Rows from block 5 of the audio encoder of a small audio captioner, named by matrix and row number. Each number is 128 + 24 x the weight over its row's rms, rounded and kept within 0 to 255. All counts start at 0. Numbers have three digits each.
After each channel's rows are labels from the 100 clips, of 14848, where the channel reaches its highest value: "responds to" is what is common among them; "loudest" is the band of the loudest frequency at the time of the peak. Only what is clearly more common there than usual is listed. The data: notes from a synthesiser with random patches.
# conv: pointwise conv (encoder.blocks.5.conv.weight, 192x192x1), inputs 0-95

conv.143:103112118112120104139183096081169122140117111143132120123159067127094145132164090136089164139094134091139102111141150136127102139144101138059122129148099110109135122159123137160118157135135137138171104096145112113140114122148091116088087122158130119135115083142120111122127137097163091123
responds to: filter opening; notch
loudest: 250 to 500 Hz

conv.132:141128130168104176127141155127135119141098129150112143152127159121122104149123145144155095143131129137156086137111126128053102130141130119135161180119105130126101163145130100147135108060140103156116101144109118115115133124151153140142103080167134119167132072128136118121164155114112165147
responds to: noise; no filter
loudest: 4000 to 8000 Hz

conv.144:101116146095146136123116143097121145142134117138116112134133175133144124133125103130139139137156132082116151147137126101115124124139175162087136130119151145106163109160156153133099138087142143103127124184100128103162097108120127143117183116076133106131135131128069163157111133102125135198
responds to: bass register; harmonic FM
loudest: 250 to 500 Hz

conv.122:088135151120104141126108121134107113121136088122124087144138143141129133101104173148184104147145100107106091123151161153113116115131164114174165144117118136146093178127101140138135128135123126132135095147149135152138126112100104145127104121118166153144094101094118114128088122187101128143
responds to: text has "pass"; resonance; filter closing
loudest: 500 to 1000 Hz; 1000 to 2000 Hz

conv.69:112122118090112108153115120126098123143144128129093116120120165131100127102094147141133147111094100096112138124111162153125128116092215110136136139122112182099130160154097118130138127099089126123100114150145113136130105130104164104153104069121151130120130095098139126109161097112101090152
responds to: filter closing; low-pass; resonance
loudest: 1000 to 2000 Hz

conv.74:117127109117133137113132151129165066134163115109087126154116115150107147131131111139129099171131064143139122163125138130108141117135159091128160115116134133147100118128119127133151125130130177175136172122099117148131132158129125174122101127125088104105146121167136155097129120123132157099
responds to: noise
loudest: 4000 to 8000 Hz

conv.166:124107159166121101128123147155174121159132140091159134078112161133060110127139150143059092134115114132139184129063131122135128090134130113178150147141153093143077111084140143122136129132143140129164150099101172177087180111133119165140131134137142126131158105144117119125096123135142139121
responds to: noise; no filter
loudest: 4000 to 8000 Hz

conv.33:121159127104128117141139125115123164111106137133112123125102146151130164136145093098084153097131131136107114134110088096172137103123099112082128137097122121145155084134096136105135144145165140137163100148150119130125093080135083089136135119138113180127136132125091090175107142183173139119
responds to: gate; triangle
loudest: 250 to 500 Hz

conv.161:108116135088073144131084152128132119118159125111120131076101125127119144117073114140140119133143130161108110180158089127158091115159139134119117108112143103117122097114160123133147148111122106119110133122108096127106125193136155151151121135148160115154122156135143115151122161119112150168
responds to: resonance; band-pass; oscillator: narrow pulse
loudest: 500 to 1000 Hz

conv.75:124119140112081086119132150095124130187156092122131139084155156157124117128145110125121125104127139144114103107109157104082157109145166143104149105069157114111115107112118108110144190121194085121112118133133119091113093141091095116102155150113114145082121117115116108120147120112100097176
responds to: drive; harmonic FM
loudest: 1000 to 2000 Hz

conv.168:121133095095126095138134112094119097123089132112133131126149114124138175164161145162133160113127138136132131158138129154137129126125156140092122127142120099150141173131127125120108109150104088131125181117115098127110151156048097179121119128133112139167113106162111149115131123141128125115
responds to: gate
loudest: 250 to 500 Hz

conv.41:189127139121090140162088116125140163084101119139160113121161182101134138137112144136088127143147146104153104153141110106135135114134118147129163098079160108127115132164142130133136132128123071136142146115103100129119152142095121081121139128153090133099111118138104123154079105098085134104
responds to: high-pass; gate
loudest: 1000 to 2000 Hz

conv.121:118103150146137105148161110175125121156095130111103196117104103117100121099133175156085128132115135170105125090093111175161150130120120147103091111149086115109134137146127137132112131125154147120172109103152123141166139108079108153077165148152102132153132128139132063115122092129120144081
responds to: resonance; triangle
loudest: 250 to 500 Hz

conv.108:150109133136134149159149126144105167131136084122155111149140191112143099151116126081104131088069136128102128113134101161127126114141141157124186140093137147155118126087116172113154158144126130172124139149091094113120127120164131148109133102145105131156103117114083144108144118183140091139
responds to: pluck; inharmonic FM
loudest: 250 to 500 Hz

conv.17:110156156121164093135111152139146141152103133116130092135116137101113151118171123130137148188138103123101139151110094133126102168150125153129135126094139142083142145142105163138113157101123168167068145101164091151147144151099131154120180111153127085179136138109082132112118144112137151138
responds to: pluck; resonance; filter: high-pass
loudest: 1000 to 2000 Hz

conv.153:129133071150088099131167141146153086112130164053122178109125123107146092152145156155113119153148132125126137124144113119100166092135129102151166145105133142086112077158144114100157133134149078151120117126081155131111155102120170137121134136144117150108135115111139098091113106131146149138
responds to: noise; no filter
loudest: 4000 to 8000 Hz

conv.129:115131134109104174116093103130148099109098099127127134134090094105112166112147123091137151143099107125123152127107148121098142108094155141108108125126111155162140162146154130131190128117137182140146127157095117095134146109101108142173141132118139163092111099160141137125089170119099125145
responds to: filter closing; high-pass; resonance
loudest: 1000 to 2000 Hz

conv.43:135149149142131181128141099112117162141125130084125114108151174087093094127105097133110064121120105108097086126088117127130098125092154125123137111134130085143099139117136122114152127138122132141164129118136125134211177115103126091136133112158155140113123116121099147138117146110133165136
responds to: noise; pluck; no filter
loudest: 4000 to 8000 Hz

conv.66:119145154128137101136117123132105127125112100145127119130119102116124130104140154152159095122132108093139122070141095104142139134130115093089073148147140106096137090140096172113122113099111104155101136168152174118133134133089098124139124127133107140119127107125163126138104122077170101167
responds to: saw
loudest: 250 to 500 Hz

conv.46:115099135123123188127104126110161142122111121133112108107149131142122158112147102138096077154112140168181072117143133141153100113116126143146139107148117113133115110146143093152159092127134141145124176139126134097112158051156159147108115139132121131143114112126114086098110068169121184132
responds to: high-pass
loudest: 4000 to 8000 Hz

conv.18:145114150145121151116131092106110131143128119153128136136176168142150169109140149141113136164140115097142134122106140127120119105138106137134102142107152123108086111123118108086160107137133101134113145133121132163109129126112168113124143123083139113101107150130141127123177151113146184115
responds to: pluck; high-pass; noise
loudest: 4000 to 8000 Hz

conv.185:138123125116128156122133111119127155114124128108083118173143123157137122137144081176126111185117145107127112107135134146148124122128079136130127116109128109132157134085120051124128118147134148117154118122165117150081127114126118108109122118131163108084166174100160149102126120120139099096
responds to: pluck; noise
loudest: 4000 to 8000 Hz

conv.146:146124101109100123138141090163123135132156127112118118114146072133119110151132104125087135163130123127150127126123090136090137147115145132171136116109098089154147114135119177126115116140128124121119086115090147147128154094079124089170130142132117117141140103163124152087114110098142117165
responds to: high-pass; filter closing
loudest: 1000 to 2000 Hz